Rows from block 8 of a small image classifier, named by matrix and row number. Rows with one number belong to one neuron. Each number is 128 + 32 x the weight over its row's rms, rounded and kept within 0 to 255. All counts start at 0.
After each neuron's rows are labels from the 100 images, of 14848, where the neuron reaches its highest value: "colour at peak" is the nearest of a few named colours to the mean colour under the peak. Only what is clearly more common there than usual is listed. The data: procedural textures in two colours, tilted and lit. In brackets: how many of the 100.
# fc1: MLP up (model.blocks.8.mlp.fc1.weight, 768x384), inputs 231-307
# fc2: MLP down (model.blocks.8.mlp.fc2.weight, 384x768, transposed), outputs 231-307

fc1.566 [ 95 141 186  56 164 107 115 140 129 158  55 152 112 161 207 120  88  72 111 190 129 108 134 173 123 185  91 173 118  71 149 127 139 105 151 144 131 132 192 134 139 126 112 165 178 166  66  60 141 134 157 110 120  59 124  93 124 124  69 118 129 154 173 111 117 116 112  87 146 141  86  77 190  87 162 108  94]
fc2.566 [110 170 106 155 160 157  98 100 123 135 111 151  79 118 134 110 146 189 107 126 165 114 132 147 123 123 138 141 208 127 124 140 140  86 149 119 136 168 135 144 136  95  98 114 165 174 121  95 148 189 118  72 100 146  98 156 110 119 168 135 145 144 116 148 107 155 128  94  98 163 128  87 196 168 131 122 127]
colour at peak: grey (50)

fc1.657 [143 126  93 123  87 124 121 149 164 178 104  90 135  78 122 130 163 129  83 128 148 140 162 119 129 101 143  94 131 130 120  79 107 181 124  83 214 113  60 101 133  84 144 116 122 164 124 124 170 176 105 132  91 125 135 134 138 124 135 118 145  95 145 114 122 168 107  63 138 137 158 150 152 154 154 136 135]
fc2.657 [135  92 144 131 115 161 135  89 169 142 182  98  31 145 119 129 149 129 127 149 172 147  47 110  76 125 109 164  98 106 142 127 148 164 112  84 120 111 112 124 142 135 120 141 110 168 106 172 102 101  54 154  96 121 134 179 157 105  93 106 141 167 103 106 113 204 157 125 117 135  86 117  69  93 163 168  56]
colour at peak: brown (62)

fc1.71 [ 55 142 153 155 163 109 157  88 162 194 126  99 165 123 119 108 155 173 160 113  80 136 186 230 138  87 130 141 162 143 132 139 101 111 147 153 113 102 127 153 113 140 159 101 194  98  81 132 150 132 144  66 102 139 103 148 133 115 142 130 166 152 178 160 175 178  82  93 145 140 158 166 131  61 145 148  88]
fc2.71 [104 151 152 123 111  96 149 108 108 181 124 152 196 110 161 122 137  84 195 102  75 158 112 105 117 100 120 109 136  67 136 163 165  93 144  98  84 129 126 123 141  98 190 108 161 133 104 173 167  86  82 135  79  96 154 170 152 140 128 147 138 133 163 101 174 172  83 112 152 110 103 114  89 121 136 102 146]
colour at peak: black (29); green (26)

fc1.79 [168 116 133  98  97  83  74 117 162 133  81 141 123  88 105  68 183 124  69  72 112 151 110 119 106 124 148  67  78 175 170 117 135 163 173  87 184 123 107 141 137 108 101 109 103  75 130 110 156 175  87 123 123 119 148 103 144 119 105  87  77 159 116 136  70 144  75  86 114  94 144 135 147 150 155 131 113]
fc2.79 [ 78 128 141 132  95 136 157  98 121 113 135 132  96 129 181 101 131 150 154 105 155 139 163 197 136 136 166 102 167  87 113 130 183 121 108 123 130 118 128  81  68 123 143 105 189  99 181 127 142 114  87 117 121 134 144 115 119 145 130 130  74 141 140  94 123 179 127 125  97 105 188 144 156  65 157 124 130]
colour at peak: red (37)

fc1.240 [130 158 146 127  73  90  90 193  62 115 129 189 118 100 161 127  79 132 147  65  75 104 114 143 139 139  65 145 160 143 173  84 112  76  70 112 140  99 212 139 137 105 145 134  97 100  94  72 110  53 140  82  91 172  84 175 118 147 127 122 143 179 135  94 166 134 116 105 117 151 151  99 121 132 139 141 104]
fc2.240 [158 115  48 104 158 153 127 122 132 182 141 122 149  91  71 177 105  98  83 170 109 116  76  91 168 111 113 152 143 113 179 167  59 116 166 114 152 116 142 135 137 188 132  99 140 138 167 136 122 138 154 140 113 108 179 154 100  87 112 136 110 131 174 195 110  93 156 141 171 189  56 125  95 127 111 163 175]
colour at peak: red (30)

fc1.128 [149 151 175 145  58 108 101 146 151 149 105 146 113  72 122 136 147 138 172 114 120 129 106  91 133 104 126 125  92  98 143  88 156 133 105  60 121 113 200 176 129 176 143 176 143 131 133 118 113 167  58 187 144 141 185 115 184 130 146 104 131  58 132 193 111 141  94 117 157 128 173 138 143 135 183 106 128]
fc2.128 [101 158 127 139 145 101 142 118 137  79 169 101 103 120 170  83 154 172  94 120 106 150 135 156  50 128 104  51 163 164 156 167 135 140 131 135 121 176 113 146 134 130 165 120 160 165 182 129 126 103 138 112  54 153 111 138 102 138 122 152 152 168 191 111 133 117 171  79 107  94 172 112 147  90 130 185  75]
colour at peak: green (43)

fc1.186 [ 99 123  71 143  98 138 133 121 150 114  67  81 174 156 122 133  77 104  67 148 119 163  60 109 125 123 134 130 112 121 135 123 135 141 181 203 180 143  63 102 120 104 132 135 121 157 163 170 125 126  66 124  95 185 152  99 119 136 182 110 120  80  61 113 103 188 129 210  62  92 131 166 114 121 115 120 206]
fc2.186 [103 143 134 171 207 192 176 143 119 178 117 142  74 143  99 131 114 168 140 105 119 126  98 155 110 112 108 168 106 154  93  77 145 101 152 172 156 138 114 147 146  81 144 169 106 141 103  94  86 118 135 134 125 159 181 130 150 126 117 193 167 139  52 142 123 170 150 129 108 127 155 129 143 151 183 105  92]
colour at peak: purple (42)

fc1.733 [132 126 144  99 153 121 153  94 102 124  76 129 176 104 188 148 139 102  50 101 197 116 134 117  86 194 162  79 107  69 161 124 177 134 113 127 169  64 103 118 146 169 158 180  78 145 119 152  94 131  70 175 159 102 105  95 122 149 156 167  98  93  99 110 131 125 134 112 112  97 152 159 114 111 128  84 195]
fc2.733 [149 208 168 119 111 180 127  73 170 128 178 109 124 151 158  97  88 163  86 121 128  89 151  96 115  86 101 142  96 158 159 167 113  94 130 143 172 130  55 120 106  84 181 148 144 136 121  44 197 153 111 136 129  53 102 134 141  81 160 113 129 109 172 112  87 111 144 126 141 122 195 128 162 167 133 161 145]
colour at peak: grey (64)

fc1.486 [154 127 127 226 147 169 142 119 141 142 105 176 154 176 124 110 111 136 138 152 167 156 142 140 132 105 129  74 122 133 144  92  92  88  95  98 208 119 141 177 109 138 151 118 221 175 163 111 207 126 160  78 143  84 205  92 101 101 130 128 172 133  44 153 142 114 154 151  80 155 114 151 160  62 106 114 103]
fc2.486 [114 138 131 199 105 147  79 153 111 108 100 171 102 153 129 143 121 127 135  84  98 134 145 121 146 142 184 127 115 134  82  95 182 113 105 120 127  55 137 110  70  90 104 126 117 147 104 108 135 105 129 128 132 148  41  96 127 232 145 122 170 106 118 131  46 119 155 117 123 101 131 149 202 132 132 121 166]
colour at peak: blue (75); purple (25)

fc1.32 [146  85 183 127 116 163 136 141 141 146 112 109 148 146 109 181 172 119 111 146 112 202  73 131  93 153 126 106  49 120 152 148 141 175 117 165  65 113 132  99 149 102 149 151 122 121 120 137 145 102 107 178  91 232 124 105 176 148 144  82 150 145 127 106 119 153 125 160 205 137  81 138 132 116  67 130 142]
fc2.32 [115 167 128 132 137 107 121 109 154 129 103  89 156 152 155 122 213 114 105 113  94 182 123 128 127 101 135  94 158  87  80 149 119 145 170 141  74 190 149 126 117 149 113 134 124 114 128 145  80 117 110 116 100 231 204 128 157 138 139 117 156 155 115  96 194 145  71 132 111 195 166 166 145 168 121 190 104]
colour at peak: yellow (33); pink (32)

fc1.305 [128 112 127 202 145 110 144 121  85 118 150 160 100 188  82 162 124  68 107 140  61 160 146 145 103 143 102 111 153 183 116 175 118 167 169  81  93 194  51 152 120 115 130 124 110 144 156 121 156  65 176 105 118 136 143 160 114  71  66 118 130  95 130 145 181 197 146  64 121 103 140 130 116  96 134 137 110]
fc2.305 [123  89 180 169 150  99 139 150  78 122  91 168  90  70  77  93 127  80 137 119 124 171  94 126 102 133 106 159  72 208 133  70 193 120 119 117  94 102 112 170 166 130 143 181  77 101 127 157 160  76  87 155 128 157 104 150 159 160  95 114 175 136  99 113 115 137 127 137 176 105 135 148  94 118 133 118 121]
colour at peak: black (27); green (25)

fc1.7 [117 103 145 108 120  62 113 150 114 133  91  77 171 168 147 149 200  66 140 179 109  95  98 156 107 154 121 128  96 169 102 160 103 121 106 150 109 135  92 173 156 129 101 103 110 132  83 108 122 165  99 150 140 131 146 142 129 159  90 139 108 136  55 142 119  92 118 132 142 130 116  91 165 112 146 107 220]
fc2.7 [160 124 104  75 168  85 105 175 174 116 181  82 106 104  84 210  70 159  84 120 144 109 142 106  98 140 109 140 119 126 117 161 111 164 163  93 112 130 144 204 114 103  75 126 149  80 109 120 106 177 198 121 149 128  81 158 120 108 114 154  84 127 162 169  84 143 187 210 187 145 111  70  98 132 124 145  82]
colour at peak: red (32); orange (28)

fc1.462 [131 147 137  80  70 119 121 112 132 142 124  87 101 115  98  97 167 135 146 234 178 112  87 121 108  92 143 162 122 180 131 154 125 170 133 131 135 178 119 124 127  85 122 122 163  81 128 102 161 122  93 192  72 151 147 168 145 188 130 134 124 156  91 104 135 146 125 154 151 107 122 114 140 149 149 138 180]
fc2.462 [138 107 132 112  94 126 170 159 133 135  95 166 137 125 181 206 113 125 112 124 122 126 127  77 120  94 183 154  92 144 110 109 152 131 123 116 162 121  85 143 119 160 135  80 150 130  99 189 117 186 108 113 161 110 117  92  86 108 147 121 132 145 161 124  96 102 143 135 164 122 107 100 138  38 187 119 140]
colour at peak: red (30)

fc1.414 [102 177 125 137 112 131 182 110 126 167 174 182 131 129 160 110 115  87 152 135 104  82 123 115 150 121 129 132  97 139 157 150 163 173 118 117 143 102  97 185 116  82 124  99 101 152  99 113 112 135 102 153 122 153 154 127 179 109  83 140 111 149 118 108 160  99 179 143 188 123 136 148 187 110  85 140 128]
fc2.414 [157 172 132 146 146  50 134 112  89 156 103  99 189 130 106 160  76 115 114 122 175 145 146  90 129 112  69 144 178 203 146 153  98  95 118 142 123 126 134  54 100 123 110 128 145 106 119 129 149 123  98 131 126 152 129 154 119 130  84 152 115 152 188 110 111 185  86  91  61 144  96 158 148 206  93 141 137]
colour at peak: orange (27)

fc1.598 [128 176 110 100 126 135 131 150 203 158  98 130  95  91 117 129 127  79 124 157 174  55 128 180 141 156 132 135 174 126 145 116 135 137 148  86 138 121 176 135 121 106 145 123  94 123  85  85 172 162 115 152 123  94 152 136 135 115  71 136 119 164 158 187 133 123  58 157  91 128 117 145 202 157 160 118 127]
fc2.598 [106 100 159 189  71 185 151  68 155 172 105 154  91  79 113  94  99 112 111 172 115 146  91  76 146 132 144 129  99 122 151 126 164 112 112 107 175 146  94 172 192 178 149 105 146  86 106 174 173 138  48 123 116 101 113 124 146  65 149 119 150 149  99  94  97 199 148 126 115 120 107 112 108 109 116 173  72]
colour at peak: blue (35)

fc1.139 [ 55 160 133 127 148  92  88 148 172 124 143 179 141 144 108 152  85 103  81 176 124 120 138 242 128 159 141 102  95 174 114 155  78 157 179 189  96  94 164 143 131 114 170 143 135 105 146 154 115  97 150 119 101 142 136 148  90 139  96 126 132  58 175 102 111 146 143  86 145 168 124 113 155  90 172 139 131]
fc2.139 [194 154 140 121  97  83 136 114 126  99 162 112 111 111 199 122 100 108 135 132 120 102 171 124 156  91 160 115 152 103 130 169 146 161  90 109 144 105 103  90 106 142 119  57 181  98 175 162 164 155  97 128 180 105 127  95 133 116 131  99  94 109 155 140  75 130 159 109 151 109 142 104 179 120 127 135 148]
colour at peak: pink (25)

fc1.576 [116 117 127 153 166 112 134 133  74 121 147 118 148 176 104 140 163 127 109 111  78 146 125 100  75 177  97  52 145 129  96  58 165 148 151 105 102 141  90  96 121 110 108 108 144  40 140 146 185 115 142 106 126 151 206 151 172 164  91 108 184 116 123 200 192 161  83 146  99 163 110  50  87  82 165 106 107]
fc2.576 [149 176  82 109 128 120  79 171 123 149 119 159 141 159 144 140 181 142 152 140 123 116 107 103 145  89 139  90 191 127 145 127  92 141 128  70  90 127 107  91 104 121  98 136 166 138 114  96  91 127 110 118  97 122 149 151 111 141 169 140 121 162 110 121 137 122  88 103 125 116 105 154 182 191  70 146 110]
colour at peak: blue (32)

fc1.147 [140  87 130 156  90 123  84 135  97 121  94 120 124  64  88 166 152 142 117 147 131 111 115 115 154 114 146 128 154 157 160 148 130 114 131  91 108 144 168 153 163  76  89  72 141 115  89 117 130 164  91 160 147 107 186 112 141 151 120 156 131 143 124 171 156 197 104 166  93 164 110 203 179 151 175  97 157]
fc2.147 [130 125 143  96 116 126 143 138 113 162 125 141 123  89 137 182 146 138 118 147 116 126  43  47 163 142  87  76  97 169 140  91 117 127 163  84 126 119 105 108 144 194 109 120 152 142 102 153 126 169  58 103 110  93  96 169 135 103 156 190 135 177 118 119  92  99 137 125 143 150 133 111  84 129  56 131  84]
colour at peak: green (51)

fc1.539 [ 88 214 102 198 144 162 104 120  87 140 106  98  92 150  83  86  86 196 169 137 122 163 157 109 149 145 119 151 113 166  97  94 141  96 131  94  87 172 123 194 133  63 158  87 164  83 145 158 109 160 149  82 133  89 123 153 168 151 137  73 158 153 132 152 122  97  84 109 130 106 127 109 131 103 173  86 121]
fc2.539 [186 121 137 102 136 145 157  87 150 187 140 136 125  94 108 163 127  68 119 166 162 148  88 130 146 114  63 134 125 126 128 116  61 142 170 130 131 111  58 159 156 194 123 150 131 137 154 168 164 144  95 110 122 109 184 161 117 175 145 142 105  97  73  84 150 130 157 152 151 147 101 129  71 110  83 175 104]
colour at peak: black (29); green (29)

fc1.656 [122 157 193 121 122 134 127 106 158 135 113 112 148 165 113 159 143 148 149 126 131  85 155 142 134 180 182 159 118 172 150 137 151  89 194 170 106 138 200 131 142  57  78  59 169 124 127  76 186 123 125  82 153 189 114 134 148 149 176  83 156 109 125  88  84 185 146 119 130 113 162  94 146 122  97 142 119]
fc2.656 [131 149  49 100 119 137 121 134  92 129 121 132  98 178 150  68 169 189 137 119 120  99 147  87 117 160 178  83 175 128 134 130  98 149 141  51 151 161 119 127 132 117 128 134 128 124  92 101  89 141 119 108 149 146 131 188 100 136 130 146 126 167  66 137  77 114  60 120 111 120 136 111 173 169 191 131 154]
colour at peak: purple (37)

fc1.76 [143 127  54 210 123 134 136 148 121 154 128 175 115 127 156  69 177 123 118 151 134 168 144 134 123 108  95 115 147  98 113 137 173 163 111 119 144 151 121 116  74  98 140 138 125 116 131 119 128 128 163 133  83  98 136 139 132 112 139 108 178  67 145 142 189 214 151  81 130 151 170 158 115 125 130 111  99]
fc2.76 [142 103 185 130  97 115 183 134 128 136 157 156 162 117 113 168 132  85 141 180 145 183  78  94 108 106 131 131 127 157 176 136 128 171 137  91  79 157 116 132 231 152 137 102 114 147 127 199 145 138  45 144  68  89  81 156 166 123 120 108 136 150 131  80 135 183 117 132 120 115 125 112  54 111 162 151  75]
colour at peak: green (35)

fc1.443 [127 105 119 107 125 171 132 197 134  91  92 112 143 193 186 129  88 126 116  97 144 117 109  82 147 141 122 106 140 105 162  93 124 111  90 101 104 136 103 172 146 104 184 118 134 160  74 107 136 106 100 170  51 139 128 148 176 127 157  86  81 126  93 138 132 134 141 156  57  94 105 146 126 135 179 118 180]
fc2.443 [145 154 201 152 156 193 145 106 148 163 129 171 140 148 146 199 154 123  82 145 135 130 113 140 160 140 153 173 127  56 140 110 129  92 142  93 159 125  70 149 169 147 133 126 135 136 111 128 138 160  47 107 171  54  87 117 109  82 125 113 159 105 106 132  99 120 172 106 138 141 198 104  97 153 110 204 155]
colour at peak: grey (52)

fc1.248 [124 165 123 108  68 209 162 124  55  81  95 125 123  89 125 122  62 132  74  79 133 138  52 136 178 105 142  91 123 192 132 132 157 149 135 122 111  65  68  69 125 114 113 137 101 119  51 181  95 123 147 169  53 183 111 135 165 161 170 132 136  95 140 101  96 119 101 116 158 133 160 195 109 129 100  80 184]
fc2.248 [135 127 130 167  93 121 104 189 149  63 118  96 147 155 174 125 110 118 129  62 104 133 212 154 156 136 180 106 127 104  97 121 142 140  85 150  99 109 175 100 121 142 149 122 125  86 137 128 131  86 168 151 156 168 121 114 116 132 127 110 103 105 159 112 129 131 142 122 136 134 191 183 172 115 114 121 173]
colour at peak: yellow (25)

fc1.604 [145 151 157 118 103  82 134  90 117 115 149 183 129  81 100 144  86 163 140  68 112 110 131 119 109 128  89 132 104 125  77 112 131 109 111 104 119 136 171  95 107  87 107 143 150 111 104 149 113  57 159 139 118 116 100 179 108 117 125  95 160 111 100 135 202 137 101  74  98 185 146 145  78 152 153 152 119]
fc2.604 [147 161 123  84 127 140 168 133 155 150 170 110 177 125 115 104 137 145  82 153 132 106  87 120 130 191 113 173 123 122 169 144 131 112 153 169 168 126 120  99 147 169 135 100 177 188 156 156 122 152 122  94 103  86 187 161 134  64 104 115 106 170 172 149 100  94 128 158 119 182  69  89 101 114 178 143 154]
colour at peak: red (52)

fc1.476 [168 145  83 137  88 141 116 167 157 121 115 134 165 139 134  67 121 122 108 117 145 119 130 127 117  99  89  83 157  89 145  42 112 106 148 120  71 135 157 152 106  98 132 106  97 144 105 120 124 125 183 124  94 190 194 165 165 155 141  99 143 102  97 131  68 107 107 147  75 110 141 130 110 125  95 130  83]
fc2.476 [118 134  41  70 168 106 141 142 149 123 132  79  93 117 104 133 146 146 125 142 128  92 155 172 143 153 109 137 150 105 153 155  66 133 128 163 167 156 132 139 125 138 101 129 146 158 159  94 117 135 171 102 102 145 166 127  45 125  90 122 112 137 130 200 162  99 131 136 132 151  91 107 106 113  57 102 130]
colour at peak: orange (39)

fc1.134 [ 80 123 180 106 133  95 175 151 136 145 171 130 145 133 128 135 149 142 128 146 158  94 138 106 125 101 126 110 139 137 133 127 116  99 155 105 137 134  93  58 169 137 157 157 157 135 161 106 142 116 141 206 111  89 127 151  96 138  70 140  91 103 137 126 179 141 130 137 156 132  71 104 117  46  87 162 127]
fc2.134 [ 84 102 114 136 102  77 154 143 187 101 165  77 127 131 112  98 100 154 131 121 159  86 167 157 102 170 147 124 184 101 163 142 169  66  73 178 151 110 182 122 135  89 147 127 142 155 171  74 172  77 190 148 131 138 154 135 127 136  79 146  81 153 159 141 120 151  80 108 147 102 153 122 127 110  88  90 128]
colour at peak: grey (49)

fc1.167 [121 178 151 184 105 114 140 129 105 185 138 151 123 107 128 167  99 204 153 102 122 116 148  90  88  67 133 115  81 127 135 122 125 134 131 148 167 136 165 106 109 115 127 123 178  88 142 105 156  56 127 129 141 102 140 165 153 104  90 118 150 113 142 165 160 172  68 185 141 126  88 153 115 149 179 176 149]
fc2.167 [156  95 135 111 115  89 159 141 100 159 121 165 140 192 190  65 127 118 210  84 183 124 153  66 154 149 166 116 102  83 116 138 141 140 121  94 111  85 123  63 122  63 145 146 116 123  78 148 133 121 161 157 194 113 141 157 141 186 133 151 115 168 118  93 125 130  83 135 140  60 116 139 115  55 177 120 163]
colour at peak: black (37); green (30)

fc1.750 [115 120 119 112 131  62  36 135 100 163 131 123 112 209 113 167  80 100 106 154 152 145 141 126 117 139 114  96 143 143 161 105 113 118 146 115 148 100 107  73 148 129 133 134 166 114  98 122 152  92 149 146 119 133 203  96 136 162  92 148 111 123 135 112 150 160 105 107 180 131 123 189 168 137 101 155 155]
fc2.750 [104 138 136 177 112 214  99 153 161 112 150 125  60 114 148 130  56  89 154 133 148 106  84 143 116 129 152  98 112 145 169  86 133 100 142 146  64 157 142 159 115 118 168 108  86 129 141 103 111  98 104  78 113 114 183 128 134 132 111 129 108 179  98 169  96  89 148 139 118 118 150 131  77 142 123 103 134]
colour at peak: purple (25)

fc1.422 [111 145 119 113  93 181 148 123 114 161 143  78 153  93 170 129 153 147 128  83 192 176 108 201 163 106  97  90 160  83 171 131  95 168 137  63 145 153  81 138 149  82 111  99 129 128  70 147 193 158  91 178 145 108 149 116  98 110 118 113 113 154 132 183  67 121  83 117  89  99 131 144 134 117 164  96 117]
fc2.422 [172 131 142  86 175 206 102 141 123 116 168 150  97 123 105  92  41 141 123 105  92  94 140 122 103 104  89 199  50 163 144 136  95 123 113 132 158  77 116 155 104  99 116 198  85 201  67  88 146 157 155 129 151  83  96 136 120 106 126 135 119 138 154 110  78  69 156 151 107 129  89 105 111 169 167 109 145]
colour at peak: grey (52)

fc1.341 [ 75 173 105 192 190  97 131 146 190 114  97 145 114 181 121 133  53 104 114 159 131 115 136 213 112  90 141 175 113 141  87  90  95 136 157 204 120 181 150  95 153  70 149  71 154  71  66 114  96 134 138 114 108 139 177 167 124 161  61 117 150  86 194 122 149 141 102 161 148 136 153  82 147 130 143 152 165]
fc2.341 [141 108  92 115 108 161 130 146 106 150 114  93 100  58 146 153  88 161 122 150 132  66 183 173 164 140 148  88 172 143 139 147 115 158 161 125 145 136 129 167 117 157 173 125 157  88 142 107 175 189 179 104 171 149 143 103  54 127 163 123 101  89 170 172  84 113 120  95 172 102 101  98 184 118 102 121 153]
colour at peak: yellow (43)

fc1.156 [149 126 123  96  98 142 110  91 132 159 144 168  47 173 127 131 112 151 135  86 114 107 126 132 179  95 134 187 151 140 122  85 134 122  73 171 130 108 102 157  85 182 128 123  91 131  95 129 106 128  87 146 102 120 193 171  83 132 158  77 153 138 105  73 169  85 182 165 125 114 177 171 169 137 126 161 175]
fc2.156 [106  90 134 168 135  94 144  81 143 170 138 112 109 119  92 104 112  89 139 141  88 146  88 139 123 152 146 146 110 143 163  84 132 163 183  97 115 139  99 157 122 122 154 111 145 129 136 150 167 116  24 120 122 120 114 172 162  77  65  82 146 185  91 104 120 173 157 163 111 109 165 101  69  81 116 144 113]
colour at peak: pink (66)

fc1.672 [120 131  90 120  94 138 196 115 111 145 162 190  74 108 222 128  79 137 146 143 169  49 128  96 154 133 104 111 139  99 137 115 122 149 139  71 106 127 123 191 112 138 128 131 119 147  89 136 101 115  82 112 120 156 189 152 180 141 142 106 111  92 134 136 164 121 148 196 133 122 129 157 133  91 158 126 148]
fc2.672 [146 182 139 117 150 112 117 121 154  99 184  91 184  88 137 122  85 149  66 176 150 120 123 131 134  88 109 144 182 104 161 169 113 147 122 129 141 167 138 123 148 166 127  53 201 163 195 171 182 152 111 119 106 100 108 138 142  96 143 109  98 129 118 161 132 156 125  82 135 165 120 107 159 127 149 160 133]
colour at peak: pink (36)

fc1.4 [137 157 135 152 152 115  73  23 129 141 141 103  78 104 127 157 138 142 187 129 142 144 120 135  56 154 167 179 106 102 131  67  94 161 127 132 113  85 109 113 117 140 122 136 124 126 122 101 113  84  64 128  66 180 145  69 101 126  94 113 128 104 139  98 170 106 186 142  96 104 143 112 178 131 150 170  90]
fc2.4 [132 112 186 154 126 137 142 117 147 141  56 192 154  80  89 187 101 135 120 116 153 146 141 130 140 146 140 151 135 166 117 132 183 118 135 119 162  67  85 103 108 120 115 123  84  69 126 126 150 149  98 162 144 122 116 120 126 107 157 128 162 101 208 144  83 132 164 115  80 111  71  99 153 158 157 121 124]
colour at peak: grey (66)

fc1.179 [109 188 130 149 147 156 108 169 162 109 115 136 100 119 113 122 129 163 118 111 119 105 129 208 121 131 130 106  72  91 156 169 160 161 159 175  97 107 139 140  96 145  93 144 158 154  99 142 164 136  97 121 123 123 110 112 129 130 120  88  79 157 120 107 118 154 102 194 124 124 117 121 178 132  68 106 192]
fc2.179 [160 127  57 110 130 166 100 101  87 106 149  88 146 102 121  95  97  73 105 163 163 106  87 129 114 104  82  92 186 162 145 128  37 132 152  98 112 136 134 177 129 196 122 127 135  85 148 124  82 144 144  95 126 131 144 137  54 158 104 149  91 128  79 132 156  98 113 154 132 161 135 128  97 190  85 131 109]
colour at peak: blue (32)

fc1.313 [142 129  93 220  56 131 103  91 172  90 165 160  87 114 100  77 108 202 158 137 165 111 117 181 112  95 177 157 118 101 116 126 132 189 146  86 185 113  67 143 139 165 124 148 116 131 108 154 188  76  58 178 117 125 134 160 101 165 152 127 174 109  92  80 115 109  74 156 188 144 204 137 138  87  56 130 140]
fc2.313 [125 149 125 121 194  64 139 166  75 165  86 153 137 131  81 136 117 156 135 105 119 131 187 152 209 115  90 129 129 162  91 123 157 115 151 162 168 146 106 126 137 110  95 141  97 131 111 102  71 135 150 102 158 181 129  96 116 122 108  91 130  91 136 199 113  75 155 117 114 153 118 127 152 166 123 104 186]
colour at peak: brown (45); black (42)

fc1.116 [127 167 114 198 122 163  80 113  78 134 123 148  60 133 121  68 152 134 149 163 110 165 106 150 113 105 167 126 111 160 132 134 158 131 132  96 155 168  94 140 130  65  97  63 125 120 127  91 104 183 130 165 137 173 201 119 153 122 121  96 108 142 122 128 165 125 169  99 151 113 145 106 119 141 102  95 159]
fc2.116 [124 142 143 166 160 137 167 145  99 179  81 154 115  89 103 139 114 104 111 141 124 169  81  94 147 124  96 119 146 176 145  60 102 195 182  96 137 125 154 168 165 130  79 121  93 180  69 139  96 147  80  89 170 108  64 146  87 126 129 198 193 122 121 155  87 121  65 176 158 162  96 108 120 156 151 147  72]
colour at peak: green (55)

fc1.527 [112 197 131 168 141  86 175 145 222 150  50  71 131  96 169 127 200 159 173 178 120  90 143 199  97 124 192 124 147 156 103  46 107  96 127 150  52 118 138 133 133 137 165 116 175 128 127 119 147 155 137 108 102 139 167 145 175 159 143 104  99 103 114 142 129 103 100 127 126 141 152 116  78  72  69 103 140]
fc2.527 [ 89 114 109 122 101 139 129 110 166  98 178  10 122 113 147  86 123 174  81 141 130  74 139 170  99 147 130 141 179 147 145 151  90  84 149 145 187 189 131 126 148 111 166 140 132 134 165  40 143  95 206 143 130 115 147 126 122 111 131 127  94 140 135 166 119 152 122  79 168 138 165 115 159 145 104 123 157]
colour at peak: green (45)

fc1.416 [159 136  98 130 134 128 142  95 167 116  99 104  89 112 103 132 101 158 151 138 119 164 122 189 119  84 135  49 107  91 116 128 143 172  83  98 179 174 129 130 122 100 113 120  97 126 119 121 101 124 101  71 164 128 146 141 170 104 129 108 146  94  95 141 146 148 150 112 154 108 166  72 123 155 154 178 119]
fc2.416 [114  84 129 152 124 166 158 139 126 166 117 135 125 121 104 150 123 147 144 153 100 101 108 105 105 140 128 159 125 190 159  86 101 111 170  84 129 165 126 185 185 137 163  99 135 125 112 144 122 140 105 149 147 124  96 156  95 101 145 171 141 153 127 151  98 110 160 132 224  87 129  81  76 124 160 121 134]
colour at peak: yellow (30); green (26)

fc1.612 [ 77  92  90 187  71 110 150 101 145 162  61  85 113 126 108 156 121 156 147 205 127  96  99 209 114  93 135 122  87 156 142 181  82 164  94 124 161 146 135 145 138  88 114 129 178 151 139  57 149  91  48 150 111 147 139  94 129 119 104 138 102  61  79  80 140 151 196  95 106 168 168 121 189 117 140 132 144]
fc2.612 [ 56 123  94 101 130  88 189 139 132 134 136 132 105 132 180 106 124 134 148 147 146 104 117 132 153 164 107  90 162 120 120 152 127 131  93  73 151 134 147  92 118 110 137 124 198  93 151 109 144  92 154 128 105  99 118 111 118 194 156 152 116 174 114 108  90 119 136 114 122 103 220 144 114 122 131 143 126]
colour at peak: green (45)